A small audio frame classifier, trained from scratch.
Model: arch transformer, activation gelu, width 256.
Data: trained on Morse code for random letters and digits, with fading, noise and interfering tones, 26041 training examples.
Rows from block 3 of a small audio frame classifier, named by matrix and row number. Rows with one number within an expert belong to one neuron, the router's apart. Each number is 200 + 40 x the weight over its row's rms, rounded and kept within 0 to 999. All counts start at 0.
Before each expert's rows are labels from the 100 clips, of 14848, where the router gives the expert most weight on average: "peak on" is the class under the peak. Only what is clearly more common there than usual is listed. The data: Morse code for random letters and digits, with fading, noise and interfering tones.
# router: router (model.blocks.3.mlp.router.weight, 8x256, trained with AdamW), inputs 128-255
# up: expert up (model.blocks.3.mlp.up, 8x128x256), inputs 128-255
# down: expert down (model.blocks.3.mlp.down, 8x256x128, transposed), outputs 128-255

# expert 0
peak on: gap
router.0,177,147,141,150,118,204,283,207,219,283,213,251,201,204,287,136,261,222,248,243,252,111,205,187,246,246,221,262,179,256,250,146,145,260,217,202,123,219,159,175,219,209,175,217,195,165,174,144,271,185,158,270,176,193,182,171,179,271,192,196,286,193,198,214,225,185,215,232,223,259,190,238,149,256,199,174,200,189,219,158,216,178,203,176,103,264,193,152,135,183,131,217,204,197,181,205,188,248,204,224,163,179,159,186,242,218,197,225,253,199,258,191,218,145,223,272,286,233,196,214,194,166,125,156,175,174,237,255
up.29,98,200,200,133,200,235,206,200,200,200,200,200,200,200,200,200,200,201,200,200,279,200,200,188,200,200,200,200,200,200,229,200,200,200,235,200,200,200,133,166,161,200,200,200,200,249,200,200,200,200,263,200,200,200,200,200,173,200,200,279,200,200,141,200,200,200,200,200,200,200,200,200,200,200,298,200,200,200,200,231,200,200,200,200,200,168,223,200,124,200,200,200,200,200,206,200,200,200,200,219,200,200,200,200,200,200,200,200,223,200,200,127,200,200,200,276,200,200,100,200,200,200,200,437,200,200,200,200
down.29,153,200,200,200,200,163,204,200,200,200,229,200,200,200,294,200,200,200,232,45,223,200,200,174,200,200,200,215,200,200,200,200,200,200,200,200,200,200,200,200,200,200,200,200,200,200,200,236,225,200,200,227,200,200,200,200,200,104,200,179,200,200,200,200,282,200,200,200,200,200,118,200,200,0,80,200,214,200,222,200,200,200,200,231,200,56,200,102,200,200,200,200,200,200,200,200,200,200,258,200,200,200,238,68,264,53,200,154,200,200,200,200,200,184,301,192,200,200,200,204,200,99,200,208,200,200,200,200
up.30,200,200,200,79,200,200,200,304,320,200,200,232,200,200,200,200,200,200,199,200,200,200,198,200,122,200,200,200,281,215,200,200,200,200,200,200,200,200,200,182,200,214,287,200,200,57,208,227,217,200,200,200,200,200,200,200,200,200,130,200,200,314,274,200,200,200,200,200,259,200,200,200,303,216,200,200,143,200,200,200,200,200,200,121,200,200,111,162,140,200,200,200,200,205,200,200,200,200,200,235,200,174,200,200,200,174,200,349,200,290,200,200,200,142,200,200,178,200,213,242,200,200,200,200,369,200,207,165
down.30,200,200,200,200,200,200,200,147,200,200,200,200,208,200,200,200,200,280,200,210,200,200,167,94,200,200,155,200,80,200,200,200,200,196,269,200,151,200,280,175,200,133,200,200,200,144,200,200,200,300,153,189,200,176,58,148,183,93,124,200,200,306,200,233,164,200,200,150,200,269,200,118,222,200,200,200,158,200,200,200,200,200,200,200,52,200,200,200,200,240,200,240,266,200,200,200,200,194,219,200,200,317,200,250,200,223,323,200,200,200,171,200,200,200,186,141,200,200,200,101,200,200,141,200,200,200,200,200

# expert 4
peak on: the character "0"
router.4,165,230,239,177,195,133,239,123,269,231,224,150,167,184,125,224,110,190,186,194,211,209,189,180,164,235,193,265,192,224,230,196,194,231,223,167,162,192,249,217,134,159,202,193,214,159,282,212,249,241,184,121,208,176,201,152,189,164,166,248,161,264,176,232,155,274,150,199,259,141,207,155,216,233,157,194,144,257,132,216,166,223,215,193,148,156,132,194,207,144,163,244,162,173,139,287,198,213,265,154,250,151,240,151,157,214,265,225,173,229,229,185,115,221,152,161,140,221,199,187,238,172,175,225,247,168,182,228
up.29,200,200,200,237,200,270,255,200,200,200,200,217,200,281,200,73,200,205,200,200,200,104,200,228,200,200,200,200,200,200,200,200,200,194,200,200,236,200,200,162,200,200,200,200,200,200,200,152,200,200,187,269,174,213,200,200,200,200,200,195,200,53,200,200,200,200,200,56,200,199,200,126,200,253,147,200,219,27,167,137,200,200,200,200,200,200,162,253,127,127,237,73,59,194,165,200,200,439,137,79,200,200,200,200,200,206,324,200,259,200,200,200,200,200,200,200,200,177,200,261,200,200,200,200,200,245,168,200
down.29,200,192,154,439,281,200,33,79,200,200,200,200,219,200,200,200,144,136,200,241,166,200,200,138,132,200,200,200,289,200,287,200,162,200,200,146,200,200,200,200,200,200,200,200,200,200,86,200,200,173,200,127,163,176,200,200,117,200,200,228,288,204,200,163,155,200,200,200,183,200,200,260,211,200,200,194,200,200,282,200,200,200,200,200,163,200,220,200,200,265,200,200,299,255,295,200,200,67,200,222,200,200,266,200,200,200,200,68,200,200,200,200,200,200,200,124,200,203,200,200,200,200,200,247,200,200,200,200
up.30,200,200,200,200,216,200,140,200,200,200,283,200,200,200,200,200,200,200,200,200,210,200,137,269,303,200,200,200,200,200,200,191,200,193,200,200,200,200,200,200,200,200,200,200,155,200,200,200,238,227,200,332,200,200,200,200,200,220,161,246,200,200,200,200,200,200,200,200,346,200,208,200,200,268,200,200,200,200,200,202,227,200,200,235,210,200,200,200,170,200,232,200,200,200,200,200,287,200,200,230,200,200,200,200,200,204,200,200,200,200,200,200,280,319,200,200,200,200,200,200,230,200,200,200,238,200,200,200
down.30,200,200,200,151,200,200,236,200,265,200,200,381,200,200,200,200,200,200,228,200,200,200,200,200,84,200,200,200,200,89,200,200,210,200,200,200,200,200,200,200,200,200,200,264,200,200,200,130,186,182,277,153,200,234,279,200,200,235,200,200,200,200,200,225,261,143,200,279,200,200,200,200,200,200,239,122,200,44,200,200,200,200,200,139,200,200,200,200,200,200,25,200,279,200,200,200,242,200,200,200,200,237,200,200,200,200,200,200,198,200,188,200,200,200,160,200,201,226,258,200,200,200,200,200,200,211,281,200

# expert 2
peak on: gap
router.2,210,175,151,155,200,205,229,243,195,236,186,271,204,241,186,243,181,272,191,186,197,197,147,214,189,272,195,140,220,160,201,185,210,152,228,244,259,238,117,168,240,155,242,130,137,162,211,232,260,137,221,150,173,189,156,192,265,188,259,167,244,161,257,112,146,263,169,164,171,259,192,279,147,197,131,263,204,163,184,202,151,268,198,219,110,231,190,176,214,193,182,221,174,217,209,232,237,248,192,144,133,260,200,253,132,230,245,189,188,190,197,225,217,168,198,200,204,191,140,276,263,180,185,139,152,249,202,185
up.29,193,200,200,200,144,200,200,200,155,200,200,362,170,200,200,32,200,227,200,280,205,200,200,258,200,130,200,200,149,152,209,200,129,200,324,229,104,200,200,200,200,200,200,180,200,200,200,265,200,200,200,200,278,200,200,200,200,200,200,130,200,313,240,200,200,200,254,155,200,200,200,110,200,200,200,200,200,200,200,137,200,268,208,200,200,200,200,220,200,200,200,200,200,200,92,200,198,200,200,134,200,200,200,189,134,200,200,200,200,192,251,335,268,196,200,200,200,200,200,200,200,200,200,71,200,202,200,200
down.29,200,200,200,200,200,200,200,200,200,200,259,200,200,200,200,200,200,269,351,200,200,200,200,200,200,200,200,200,200,121,200,200,200,200,200,200,131,200,200,167,200,200,200,142,200,200,200,200,200,200,200,200,200,200,200,200,200,200,200,200,200,200,37,200,200,43,257,200,200,259,200,200,273,200,200,200,192,200,200,168,233,200,193,111,200,200,367,269,264,200,147,200,200,200,200,200,200,200,200,200,200,200,0,200,200,200,200,200,200,260,200,200,123,200,143,220,200,200,200,200,200,275,200,200,200,200,210,200
up.30,200,224,200,200,200,200,200,200,200,200,200,130,200,200,135,200,200,37,198,200,200,250,200,285,151,298,200,200,116,200,129,200,200,282,200,200,73,200,200,200,200,229,200,143,200,321,200,200,200,200,200,200,200,230,200,223,200,128,200,200,200,200,161,200,200,200,200,200,200,200,266,200,200,200,200,313,210,200,200,200,200,197,200,200,200,200,200,208,200,200,206,298,189,193,200,200,200,284,200,174,200,200,200,200,279,200,230,238,200,200,97,200,242,200,200,42,200,200,299,200,207,200,200,200,200,200,200,200
down.30,249,207,245,274,200,200,200,200,258,200,200,200,108,200,200,200,200,200,200,200,200,200,200,200,200,200,200,200,200,200,200,200,200,200,96,200,200,200,200,200,200,200,237,200,200,200,200,200,200,142,322,200,250,200,213,200,200,281,200,200,200,200,198,200,200,200,193,200,200,284,200,200,53,301,203,200,205,200,268,147,200,200,200,200,200,23,200,200,86,200,253,200,200,200,213,200,200,200,143,200,200,182,200,200,200,241,200,339,235,200,200,118,200,250,200,200,200,200,200,200,200,105,200,312,200,187,200,200

# expert 5
peak on: gap
router.5,177,250,236,206,125,118,223,184,202,149,158,216,241,162,162,255,257,185,218,200,206,191,245,235,240,283,222,218,266,147,168,252,187,193,178,220,223,203,188,234,224,201,172,241,229,177,170,197,263,175,199,240,155,244,169,240,229,210,177,192,115,194,204,208,194,158,234,225,225,148,202,138,166,186,273,189,171,192,196,218,138,157,242,194,238,162,118,132,225,236,182,223,234,267,196,216,198,115,196,205,172,137,207,200,195,207,244,207,202,239,153,113,175,246,277,229,172,175,204,160,112,250,195,245,168,162,229,179
up.29,200,200,200,200,142,200,200,178,200,200,163,125,200,200,200,200,90,200,199,200,200,200,200,200,200,200,200,277,200,200,213,342,200,287,200,200,139,200,122,200,242,200,200,200,170,200,200,200,200,82,200,76,200,200,200,200,254,200,200,200,235,200,222,200,200,200,200,203,200,200,200,200,200,200,200,200,200,107,301,200,200,200,200,178,200,310,200,200,200,200,70,209,200,322,200,200,200,200,200,200,200,154,200,200,200,200,200,200,200,215,200,254,200,200,200,200,200,200,200,200,350,200,200,200,118,276,200,200
down.29,176,200,184,238,200,200,200,200,200,200,200,200,200,179,200,72,200,200,200,200,200,295,200,293,226,58,239,200,200,200,200,200,200,200,200,200,240,200,65,200,200,178,200,97,200,200,200,200,200,200,200,200,200,200,200,200,200,200,178,200,200,237,200,200,126,200,200,200,200,200,200,135,200,157,200,200,200,200,200,229,200,185,194,200,200,200,284,184,30,255,200,200,119,200,211,200,200,200,200,200,200,200,200,230,200,200,200,200,200,280,145,200,200,200,200,200,200,200,200,200,200,200,200,200,200,200,252,200
up.30,200,200,200,200,11,149,200,268,201,200,272,200,257,200,200,200,185,200,200,200,200,200,200,200,149,200,238,290,200,200,200,248,200,200,200,200,241,200,67,200,192,200,200,162,200,147,200,112,200,200,200,200,314,200,200,271,200,200,200,200,200,134,200,200,282,200,200,200,200,226,200,200,286,200,178,200,50,232,260,94,200,200,200,200,200,106,200,200,200,200,200,200,200,133,200,200,200,200,185,200,246,318,200,317,200,200,200,200,158,200,244,200,200,200,200,200,200,147,199,200,200,200,200,238,315,200,200,200
down.30,200,200,87,200,200,200,200,200,301,209,79,200,219,200,200,200,105,200,200,294,200,200,200,200,200,200,213,73,247,200,200,176,200,200,200,200,312,26,192,183,200,200,200,200,200,200,200,200,200,200,200,316,250,200,162,200,107,200,211,200,181,200,284,200,200,200,200,200,200,200,200,200,200,200,304,200,234,200,200,200,200,200,187,200,159,200,200,200,188,200,135,223,200,256,275,251,222,200,200,200,224,200,200,200,200,200,224,169,200,200,200,200,176,200,122,200,200,200,200,200,200,200,200,200,95,200,200,72